From a checkpoint of a small sound classifier.
Model: log mel input, arch mlp_mixer, norm layernorm_no_bias, patch size [8, 8], layers 12.
Training: soap at rate 0.0048, held-out accuracy 89%.
Rows from block 2 of a small sound classifier, named by matrix and row number. Rows with one number belong to one neuron. Each number is 500 + 50 x the weight over its row's rms, rounded and kept within 0 to 999. All counts start at 0. Numbers have three digits each.
After each neuron's rows are labels from the 100 clips, of 14848, where the neuron reaches its highest value: "responds to" is what is common among them; "peak in band" is the frequency band that holds the peak. Only what is clearly more common there than usual is listed. The data: simulated sounds of rotating machines with and without faults.
# fc1: MLP up (model.blocks.2.mlp.fc1.weight, 768x128), inputs 64-127
# fc2: MLP down (model.blocks.2.mlp.fc2.weight, 128x768, transposed), outputs 64-127

fc1.523:414390514521497576464559443491506402507386493492429505576527489463475465481538435511505535574508494390499521409510516449440544494493544452433457395524541451461512567420540509421470485459459563
fc2.523:561488494442523505443493414472485470463573438393606486470546438477456545497530575557475509380510389551498414489444560390535431417451431532520409564532511541472549478561458418513483485471480435
responds to: turbine
peak in band: 0 to 250 Hz

fc1.206:454534488522508502542467582478582488544548417586458430481459483570498469539500526486537507529435545613454436606527460510480603442442476515499493547530536529545471474482413562488489478458481477
fc2.206:476511515514576535508383492438567560577582496528529463533536560540539552598581613438530482480498454489539501484583521384541387490518539393430496499552498461575502522497498505434498454576532514
responds to: clipping; text has "clipped"
peak in band: 500 to 1000 Hz

fc1.228:513421517541468449421518542523415579557417460534482559524481473461558438469523511552531490528508604479522523448533438457527461477462560501434554449443497471580501499496523533506490572539583543
fc2.228:455464554505516539465555484501463521565425576492536473481450540494537502530445475455412456583516502563495472521586420511485604528487547475560411437493540479636477499533489525489517427422478419
responds to: imbalance; electric motor; machine: gearbox
peak in band: 0 to 250 Hz

fc1.436:477536585471536444497509575432576485531509434545579555615464500485480484562580514437566436552478552527542476386481565429440539580507510551490552538496489476494468515475419498616503511524521402
fc2.436:600445507505521523478510528564469519480512496489482440535448547515607453549466425513379501625542479517475507445511423476488529449488569458571462595557472444514493479544482491466451527501496576
responds to: reverberation; text has "room"; text has "reverberant"; conveyor
peak in band: 1000 to 2000 Hz

fc1.690:469464520536460457389445536548492522454467555537499423517449502490498466497448565525519493467475477580453445446555467479511511613451525366588592485576469542603496484551435505490498514511492514
fc2.690:479475536561526556460421508478473473492469579451517424563475487542561499496591426589543454398391438459527434575543430478542367501470504505503450505589497455456583475472441502502515593534461479
responds to: speed change: steady; electric motor
peak in band: 4000 to 8000 Hz

fc1.185:533526552559483536532355544456547483470560548532587449502513560451500506460545551390479422491398502482471524446459572601520505438420500477553540527466484472590557448496497504495483574593536457
fc2.185:426487543431529487533409450479504535567483402468521497483499514504527472438580464409448549450486528487470492610450397500585414506534488521540479513478559534513465604480555573533501487528513453
responds to: reverberation; text has "room"; text has "reverberant"; conveyor
peak in band: 1000 to 2000 Hz; 500 to 1000 Hz

fc1.169:552528499562625486487449486534502424546463472390506459523451490439562475569481538536560544482501412485477475433422455436495537500499449591560601449511462574530496416497422542454470519496557509
fc2.169:466438569502417513469537548531468526505439568604532498475594467493481439409459470430459513480479539465433564387541622471520500493450453547508464481540546383570570508459542463375510537486491484
responds to: speed change: steady; gearbox
peak in band: 250 to 500 Hz

fc1.601:486495551511527557478447470482503522490515594555494573444568419501504463517514495426537552479517496433524500493550449499491502428500564490545526461621522488468568513535452482540485536404506528
fc2.601:559579541552428467508446570528585540486438369530559441538431595493550434558470527480561385531495521523498480509481421636487387474495483567506468553425429496435474589513566490462521521455564507
responds to: state: faulty; bearing knock
peak in band: 4000 to 8000 Hz

fc1.54:498443556590549502518471401533448516544532570529407499651620507506428546421583466443594428508522478515476547355524575514481520538406577451404487488492480461449546536487622390517493494436532502
fc2.54:523464480432460514507578526518463514471494493429407480467464656552567484498439434529525470490542588544452457427437469522480557553556435546439569487537498525469546430602525545470459555405357636
responds to: speeding up; speed flutter
peak in band: 2000 to 4000 Hz; 1000 to 2000 Hz

fc1.615:465493540430610484518524414585494498566520469458492552572502455552477547514576423522518526482512524417559593469511579473435558436513465520545528454333519534484553383520520538530541536490457402
fc2.615:470488465445551449503464593539444530528584591482468372578349517465545439531446543568426399520513425467492476441517438588526545535400453474479432466540510467561463446535473466446457638540536525
responds to: slowing down; gearbox
peak in band: 250 to 500 Hz

fc1.587:627438545603429430461391430400522510526508490517493479567473424439509482509369548491551493418513518549457541478504494604405455561496563391465581442536534445467434503528565528486553501572525504
fc2.587:489493478567488567481547499531491440519497490546444529499545471570529524529570523482414510426470427531524477657535569577479392441493493498475477561557515481509488440547414536565482549520427536
responds to: speed change: steady; gearbox; electric motor
peak in band: 1000 to 2000 Hz

fc1.563:467545519477570571507531462480522548508561579516551570439546496442543503511530432560512490430487530563505432639540516612425462482587579402480529524484535530498499455508358617453486507397588464
fc2.563:539457524537508467507405502502546467465441404498555437531446491459469507528566380490507435536492439521496557530499562525429493614521518454514446489499515593532487515514486461507504509446544524
responds to: bearing knock; electric motor
peak in band: 2000 to 4000 Hz

fc1.74:523563534461474494509570519505464456445445488593562496472422504519550541438420446423423414572510488453541484543502497507531552496558525463414542514507410549505406453523547555436533574378601570
fc2.74:459522480453514488429479515482417532480446527519516520516472481515445459456489542449467495469452487563449443445472476510531522536299448443596549510486427450583419536470553502458467548527554458
responds to: compressor
peak in band: 250 to 500 Hz

fc1.80:479460546436525468457543480501517526504426476456468507555651515487503550384517437421518478513461574459426503494544486527550474556486547586504497494490523465453480590504485441544554442524478488
fc2.80:554575530564559566443529502492594489543536417503537451583514544463549509472461497514518527430467440531420493481494483504437455480481506467471426436465446540461536525506558545508452541578542476
responds to: conveyor; speed: slow
peak in band: 1000 to 2000 Hz; 500 to 1000 Hz

fc1.324:520487481615494496493513540456607533532562479520550405536500530543495502440485471379518536593406469555475494524512490529518568434473511487506523519417530463564426526461469500581488501488594514
fc2.324:495515564432505489441535497515536524530441523432480583536456454489449498453493607361443425450492592462480529503456489577526486477627533516565403497471487451431536540526506527522513509426510538
responds to: clipping; text has "clipped"; piston engine
peak in band: 0 to 250 Hz

fc1.10:474557469630428525519597452457499428482549582391544452502510558505505536459523536411579522563452531513519479602521498491578503431545476555523501555497486494476428532438567519483481423494469538
fc2.10:482521542435578470524520477519533597590564450446547502573440504536512534485542533378532448545467486499507549543452474494547430518538490470561504485519480413555575528487484488530454430507488514
responds to: piston engine; clipping; text has "clipped"
peak in band: 0 to 250 Hz

fc1.218:558542503461452470446424446523539503568490479469452492458480461541529487517447490524631539568501419531472472516523523445469518536484551453466541501478471476397489564532586586535417540549425432
fc2.218:497430493501560543511542465511432487386508467458498454486518454509496450445568385474452438443472483535521426550541470594449456428503507389499539548498529487521554590482441542495580546508401470
responds to: turbine; bearing knock
peak in band: 1000 to 2000 Hz

fc1.364:441424502508473545491462453489477537452469586566454439549521545539509513565432470424535566519420381422496610430533491514490541499435468538428513536478448435449459528509544521429427483509473540
fc2.364:470443505457487450487505465486469548509444401515516476496540480449549497560551605504531573469554491512442292398451499525522480513457492494431471449555482475512618533520515464478606392489455427
responds to: speeding up; electric motor
peak in band: 1000 to 2000 Hz

fc1.222:474541558500455527535515474458547481547490465517492439418441470461421499493540456587499401568443536524537575536557411387512524471477521548592434446410496416387506406471550502489506512487461513
fc2.222:414491473536560482495489588547436467454436567500500525611549453485472619493428398579440435411573457515512446477497486562558501510609479483462490473568565501513473504490483530446482566493518497
responds to: turbine; electric motor
peak in band: 1000 to 2000 Hz

fc1.767:546500471459551481553540537483511502535491499482483570495545432481472526387481445466451497515539446574471625575466462502509554532555596423477460490565505463508511486552490531559679533432435500
fc2.767:575504546494456539436566469464469522568416443589469448480609513538486442520520495563515452587448608528486554524506526549530482453496464508564545594435503495424507577476571500511452449575516493
responds to: piston engine; compressor
peak in band: 250 to 500 Hz

fc1.706:473533496473550514532602443487489509519430503643529451514536522454511490386459494526553451545441469521460570539522507510488452571531404472507461573578450505519464514444472587563530530395389478
fc2.706:503528360529532526529505548523497612492437557445503429520474555557583441502460482547556487468419508447556454507449491610541523526427598524559452498556523558514547601532514397423531500426556464
responds to: electric motor
peak in band: 4000 to 8000 Hz

fc1.128:444438507447598539463496470532468514461466585489363481578479540530482550450469483476439519472603411481541549498546514462464507491457623531495541524478517437491433485513546463469573427430477542
fc2.128:497510459436492473506509473438501437541525394483546394495437439567462420488569459555514493495497473578450460513459432489526479530507475528519513579469496506436529490508550505472506532605535437
responds to: imbalance; conveyor
peak in band: 0 to 250 Hz

fc1.181:567507490461522445441577584431555445575452428494468448578457494557483453525452523522509569492525457412507498439532570486494472506463403515528428517527493507407435594428542448496475487494524555
fc2.181:523487563529457461544521465525445471398517587464548553458589557455547460542531469427447606491464496470552487443505495520547444531438597502461498538549565574447577478510469552428569407501466472
responds to: turbine; clipping; text has "clipped"
peak in band: 250 to 500 Hz

fc1.346:572547519450527450499562462468465612558521626557441547461478481416462485485547502472490476403494416539424523541486503440591525461468425518476663434421516538534452524488559499431576485511453495
fc2.346:479450462505509468516502508471481374538548436438460467399508462565437496423431553473479587584612440487455492445546512550394504495507478464537394535571492469466439488483432491446448525534577572
responds to: electric motor
peak in band: 4000 to 8000 Hz

fc1.712:512584462479543545482586473485470532553514421532442399519501503442528529530579494471587512500493396451473513512489468386439544390553527539453434485467514541476473418504558481498492387406451510
fc2.712:462478602476582491521506470531564486419497466578530442521543533415498480495500538452440454593529498428525445543485483579511495540484505530554462536485551480540436402548451577513500552535453400
responds to: slowing down; electric motor
peak in band: 1000 to 2000 Hz

fc1.594:499536428487490554511536447501572514402425530499470483446450477466442473497559448479485510547513463498517448496523495481501537461477448602497604490610517429471479489506491506427456567484423530
fc2.594:488543495431513527474559511477429335534535486449554583474515486523384475453444550483419589496532502484452474386569505479460577448518449473487547448482489532509501505502468511550438532540528404
responds to: compressor; clipping; text has "clipped"
peak in band: 4000 to 8000 Hz

fc1.425:495484538583519573496420603489496511461487513515512482479454553536487561455482467468570527508494463543544543438456395466520413512577482448547564558472448424468566439528462486504526536482436427
fc2.425:490454399463515466486555499475531528456457510420564458465562441520501560499487476558428432414440493538526430464443479539410526477558536486393418416528537480507473553511546465492545376511554528
responds to: speed: slow; piston engine
peak in band: 0 to 250 Hz

fc1.276:470430486440525486371539470483510481471426490543491493520482556483561467439540478407519485523594460447508527530563492499509448481617595459416561484480568437458495468485481458537544498551448594
fc2.276:448575520582555478439397491517551525468525445431523471620527454475408429575492537504471494540469621521416501422494557589486486510517532511516437425515551587454441490530516456407479482531504382
responds to: speed: slow; rattle; piston engine
peak in band: 1000 to 2000 Hz

fc1.246:436449506504571592506559547455564490564490533565511410553548506449449483454548433470617541492631507575500421493514477471470445487473487536496573412409620466478464488578431513482526494526538536
fc2.246:527502562515433503473561477533475475595509520496513579487442615434554477486490589516457547511473541456465546534495510541601569561495473483448489503566484465526459453479525382513587520471462532
responds to: conveyor
peak in band: 1000 to 2000 Hz

fc1.652:547519459524485487482477529452582533403495607535515454531517418473509391463396488514479491518559491564520478478561559466514545472540527504436591498582536495420507473480507564448384618464446485
fc2.652:485509531431531502502552489491349413481494443474528614447536483510378482496488521457377614452504484538516461472549511533468565480466447457440536517479463516542483525519483472586464470604500450
responds to: clipping; text has "clipped"; pump
peak in band: 4000 to 8000 Hz

fc1.609:570524469541540578440544479522472537473523551590485542464501497395500529459548503400539387511484491521530449545526537534426571543464475533443469453479550479378386557524528523464494568524542497
fc2.609:434435465472423552588511510498493531456521446528534530568562493587481518497509489560463366563548468550509444441443420536499414492548601477513483514471502519531472503498439458513585472450463531
responds to: bearing knock
peak in band: 4000 to 8000 Hz

fc1.497:431563498487494486542526423501474455589533474641535451558504442560438524510400436537594546520511485504529575548556565509494504492466499494482549567464497417517547531559503503514472511481536569
fc2.497:500459508586555569433490480544556564539448488440511370542503512592537555534486426496547428358443508472503539510543476524543435540456480488419501555537540530559578474436566475467463492517475582
responds to: muffled (low-pass)
peak in band: 4000 to 8000 Hz

fc1.583:565392516508517485516458365517529543462424467491457495558582463448499449444523548613475492572519427492477569544537396556520527601506532488527658503523525425523516546546557524469530411495459574
fc2.583:518504540510456492467531454520417374524492449465485431539499550514514549489541436581509522509452420512455448575558449487531461448499497542467473639451539448414546550510478521515511652545481520
responds to: electric motor
peak in band: 500 to 1000 Hz

fc1.201:514523517575515569503502471497385495578393403409521484461403552587480523469547525489531505547546544475490513456606580443479586473530503481480393508539417511433442539454503523503508499578472500
fc2.201:464478484456510507507572520516487445538672551449483526485495484526532450512477556535383591529486341453439526497477469494438568477412513493511569483574603404421445509498449534447579536535481439
responds to: speeding up; electric motor
peak in band: 1000 to 2000 Hz

fc1.460:419507555497528547530407522486474589452541468520578498517479465493472501501568454380515493541479524608500528565456460415460483534481457465425497576528520448545362555490497578449480553458450525
fc2.460:508517411499431444512510514447534512549510480494495569601461608565526483493473523504489578499469626498552576475445416512547515530474482448501426502392426444484563559473455540600585537481588561
responds to: state: faulty; bearing knock; compressor
peak in band: 2000 to 4000 Hz

fc1.89:425367498482485544547481567515501493443408499523509534512426488584415478494441462462496428560448504405492562510579504454442601594525467587430521478513477620511556475434522543560507478593512504
fc2.89:519504427557488557579434420580507565517482538635563409636480538445505526475591453567532416498503498479520507520461475446462399505520453521451499552500577518553435610502532510465520552475526522
responds to: speed: slow; compressor
peak in band: 2000 to 4000 Hz

fc1.501:488459603480484453447592547486525480377468586506490503567489558503448471547566471570487428407545443531483517491414456579596504460405448519584571553441522504519453543503570565478444558455403458
fc2.501:568475496495576518562489555493541447585518426500585519464411492541484512489476480529464534510484527520461562465597437457459487464577495517624502598597472471493464467499456492499440448506537454
responds to: clipping; pump; text has "clipped"
peak in band: 250 to 500 Hz; 0 to 250 Hz

fc1.421:539567526448525488456400445506463481518540423513542438499521579564525421506508526396490462506491598537565401555507446468471467516575511526532616566403495545520487459561492463557483496504452478
fc2.421:438494503467415495483616508466495519424444528569521578491521489396419545524484570573454505448510499495427489452476461488548518518556503482370476451540525433513532511509567456471422375475508432
responds to: turbine; electric motor
peak in band: 4000 to 8000 Hz

fc1.562:514507547547486528501511500508457475510455560519510571546461530620449530500462443490495458531437522398572573381508502417504563530516490530478485430499431561408519547535532557516478628575445376
fc2.562:437494446490525436484485466548428483497567503473549455462504550484506459487545545558427440566463386446422557487445528501437488510487560469537488416550530394505383492510458525419570459585476523
responds to: speeding up; electric motor
peak in band: 1000 to 2000 Hz

fc1.614:499514549510516533468411555441458543560570480501474526497529443490562385554386460486481502550474507528531535487485531389454493512512510445403533461602564529460578525515523579405490534425540522
fc2.614:437540532509424478520476500491520580540498553540439528512425427454476523553506522459432595510495520528456517484481488520517395499546544521481482492485492530500432454493441540429432514478400526
responds to: muffled (low-pass); bearing knock
peak in band: 250 to 500 Hz

fc1.360:435520535493497488483478542556598538506492493508452499551484447451527479469400515541523467476516512368522444562472488551509485527477522508411646501520504506561568603496504492448482590479485380
fc2.360:451425577493449507529467501472568490530462455421559421491522494516505545533563437509525368440432493428503437521571493563590508513423460464499480462478480567439478444445480436507483479469424486
responds to: muffled (low-pass); bearing knock; machine: electric motor
peak in band: 4000 to 8000 Hz

fc1.392:594374573479524398538490468537478445525377475500497467533508486489526455496464441509560478498468646524392483451532500428549413482482534488519534546454437536559516570484490480509494561505538522
fc2.392:483540448551516475504448528509511430488415579434526387458450477490583443448441461460460448442530532556508477555524449491469496506492473477487471452522425522513532551557471523429554503330477440
responds to: imbalance; gearbox
peak in band: 0 to 250 Hz

fc1.672:541550463587541529491383495482396444508534497550528422566505500568442426503487475435460447490553555521477444605501479493493534545535429471556476511375458533509457487501461476463442441587522498
fc2.672:518538532337491487517576492469525484409394498511565573465509454435498536502466566510546558397472482434511553398565548477488460468449520501436586479550505404483554517541572520520493443451476411
responds to: turbine
peak in band: 4000 to 8000 Hz

fc1.665:547437432511535582544590488509474443563484491523497510589465550452602520431490488485488464523491496504557445420511516543488455583505496558461463499581519517564401555518553476488575478484509558
fc2.665:475504459541553461588529495463583583502545451417558402569555449560450479516518407522541494443503514528495501485514405557564430456471484474544527521413445525513563507526498479470410519526473437
responds to: quiet level; piston engine
peak in band: 250 to 500 Hz

fc1.283:488491551466524467430555461552528554515531437467502535488477432576511418462451518621477555433480532437516454443461576381436535532484528522522581488482478382567395499523437570418579575578426481
fc2.283:419506495549510465538559529533492482578550603394469509505449465462486504527510517471462603455478526491455508477476467491565442418459458543466476529562467521507569455511597493446462478461559475
responds to: bearing knock; electric motor
peak in band: 4000 to 8000 Hz

fc1.30:496538389455525517490517446475478467551529488403556558508531559506518474540509477561535376534437481533409517661603547576418495585447514496479510462511560464483464488562475600518426468502536510
fc2.30:429485484494529444570522516492572521494500505501535437474569472585440448511564537468604466601467464519473532474470468476417513462584512488564532472502479560511390594516446479452551524476460498
responds to: reverberation; text has "room"; text has "reverberant"; bearing knock
peak in band: 2000 to 4000 Hz

fc1.374:506493560527465407393468463493483528496458424477602458608437479423550479505475551525567524528480481525375499434488479589444531548468531443518564528493481466572431504528585483507440475536532487
fc2.374:444587450565520551469526534522540478470492472447428441470516514450532563543547471504521455347470490527490502567566490572479392511536441515535461473502567544549464524537446495557504539424473579
responds to: speed change: steady; gearbox; electric motor
peak in band: 1000 to 2000 Hz

fc1.410:580538593466466400534584522467470472418378570541444608532466533470520503543615457542529447511540499547518435515515472500581455452415530455509494617549578496536491506508523524408521502457524452
fc2.410:593525577496516502473441513491576448502520505436583540521433540468445481479470506554533521463505548529529557467441408511447474438562508464561501506500493466497474539513377548378570441549411524
responds to: muffled (low-pass); piston engine
peak in band: 0 to 250 Hz

fc1.521:440524481524655564482523525457536569522536399470454495597494575520421524539487511448491419507579484551521511531540427536540564506604493496556523512510467537452557530536463590488521541444538567
fc2.521:467576568391467415571505459448487451439474583494508488455433423416487470508470550451471632491469466499440613475451555419447568555423520494518553531529538526413458512451572482485472416534501451
responds to: quiet level; conveyor; piston engine
peak in band: 250 to 500 Hz

fc1.102:585498504467450494488509509480566429420415553427503548554463477439488425476515487612573565461466537452538454492444525529565466469468444547490564612493470508466514473471525512425506527579568417
fc2.102:523526572455493616439491535498529463461516506481548540466500487485515521500534492567470431418593487480559458510465495600410453489494477473490534602478498511483433543531456559398529530522526404
responds to: clipping; text has "clipped"
peak in band: 0 to 250 Hz

fc1.182:499568549382499526495472482543489486410534560549473510514520453511589487500408517503586459533537523477483513496510519467548563568476496404470564552498541499592477497531509522428490544484550648
fc2.182:517543511543520472540532457518387525539408498467458460569472505451500431444542423565350554596444522539555508465406525460448396528469507495454456505453494448560470439523509529508502450494438443
responds to: compressor; text has "speed"; speed: medium
peak in band: 250 to 500 Hz; 0 to 250 Hz

fc1.355:538517561412465536464445470469538494462404489436528526490486539532534461511509513562517435542623581490504464446470515521445508446446375592464478484501455510537500533538507492460442493567475491
fc2.355:501541397510490494521578479539377430511593555430487537483474475603500457443482529499444445461534476544436418552526494555505469505576547546490636510471486545556518539531386450416488467472519445
responds to: quiet level
peak in band: 0 to 250 Hz

fc1.626:523504544563425471536551499480594524467496475508528404499503555491467508449540454353488524563371552474522477491502470556508562401412542473548554491500525537577438527457421534513526501506591515
fc2.626:515466569443476486457478496508520543547430489405474565574484477533502455477499614437481484487474555443466526519405480561615390466609483539553403494463498396431525506493528514525477521459534516
responds to: muffled (low-pass); piston engine
peak in band: 0 to 250 Hz; 250 to 500 Hz

fc1.217:431531565453477478469506472492545532537485463455501481479461463538602502480350576583526548516484473513604556514495480565463482562430502538435488446579495530474477550497518470455497537437562487
fc2.217:466463519447472453469449508523581503482475501418573496411541532533433492440636480443580556496460528501517494392510455491632486454510573493530500468526560478587505536472471524535461388531512433
responds to: bearing knock; muffled (low-pass)
peak in band: 4000 to 8000 Hz

fc1.150:529554489404378538510514544459497464587451519474371463490487589589484479512551449459520486523520522539451531447451505461515501550409412499443513550444398477480478474506548454484498466536491459
fc2.150:498556457489545507501472463487462505566600506473463467492458590561617504471472500589499453454568496513450448464408477595484517450517513475474565504508461442505532576510388531379506486620426446
responds to: turbine
peak in band: 0 to 250 Hz

fc1.504:520425538526427514535586520488499536526529512495507497433522500484507512478529465437430384417522434511446531429473433511452483531542567490543443452510430560548584528523447538514436522552522486
fc2.504:493530442457474441531486536429514384434454524498458531545450472485446459438578442562589530528502547502454539524570626499465486546521488491501464435444450492440388441482673541564523488474510489
responds to: quiet level
peak in band: 250 to 500 Hz

fc1.296:501612496540519520482361502531524493581496408527571427536483511611509530573518560509480430432519516509508456533467572466456536552418512539573475520514434600519408506579433496568466473470531451
fc2.296:403444486416441455559523505454561520468479549501415567378509489451448514523471477502542483519433479546432559417513515484501510507483533515474456511487455565561526522435541470438495526410452512
responds to: state: faulty; bearing knock; electric motor
peak in band: 4000 to 8000 Hz

fc1.422:480541489483423581504437508471575552552466477457495491506515498567450399441489478488509547471524459480558461437494431456549472432518552581508519475542488477445426610525485509559430542423504461
fc2.422:459458398456469501532555531463364527443553557483506549491501451471459463452477540567407420442533512501507416472551542462436557464559460471443516508451527519522597522512517489509478444541539436
responds to: clipping; text has "clipped"
peak in band: 4000 to 8000 Hz

fc1.49:509475392533574491502517463539535436472426566494423453544466420559495501412454454456542480538567497547513521506534468451447438472482456524514473504400466526576491465523454446461650547487504604
fc2.49:504552555515479469477483554452403460569544492542500539522532488434538531491511561552383497541469478416523489456533561550690528506420437480435471470537526557479349431511603420477468519490533417
responds to: state: faulty; rattle
peak in band: 500 to 1000 Hz

fc1.718:545518539431454406455663590377481523380493479487565406582502427495478496476427425458482427457462541512434456499482447571504508402502507538465499568446504435547439500487503466557550499489435441
fc2.718:493479464570500508472552515510499500498527473591425557446422568526491572547579489390471496384509507582444537559500443476583490508519415510478456558541523445479523542424551526499483363463570585
responds to: reverberation; text has "room"; clipping; text has "clipped"
peak in band: 0 to 250 Hz; 250 to 500 Hz

fc1.464:411479492527500529450555513488578495479463586520459495523556445620540468515565497556525507452552555448554442481593460396466462498524538632468548468561498492508511419451360429508439520452446518
fc2.464:530537519443471444474474504507394421406511340466456435558434422416517478469364573522467498446540502504465523470405503526468456559485453471595560431456534513506439448482584487497492467459539522
responds to: gearbox; turbine
peak in band: 0 to 250 Hz

fc1.397:526522536448415560494484477490423528499448480461466576552500565585461528493540404394575515548411383437521489498598550472493496495452408455509505495480556472484494538514464522573511577496494447
fc2.397:507498503447546424515378526491519441480538519459519423442582536537447511525392527505489515534507485457473464471440460559596476462464536524521566502570484577493552497538450548388517555541458455
responds to: slowing down; gearbox
peak in band: 250 to 500 Hz

fc1.304:575439547423465423488488602490539454530494457415478451513449540468567501418376516539522564470438421545488549455565553509475437530444481527458465495546427542437436467432602420469529475479507491
fc2.304:399455485473418507485475514501520462520502578495558510399496512556460485459525551467519586339472469497469538482460468551547508495473560493528425553520510493501564553548428513553527440545458446
responds to: gearbox
peak in band: 250 to 500 Hz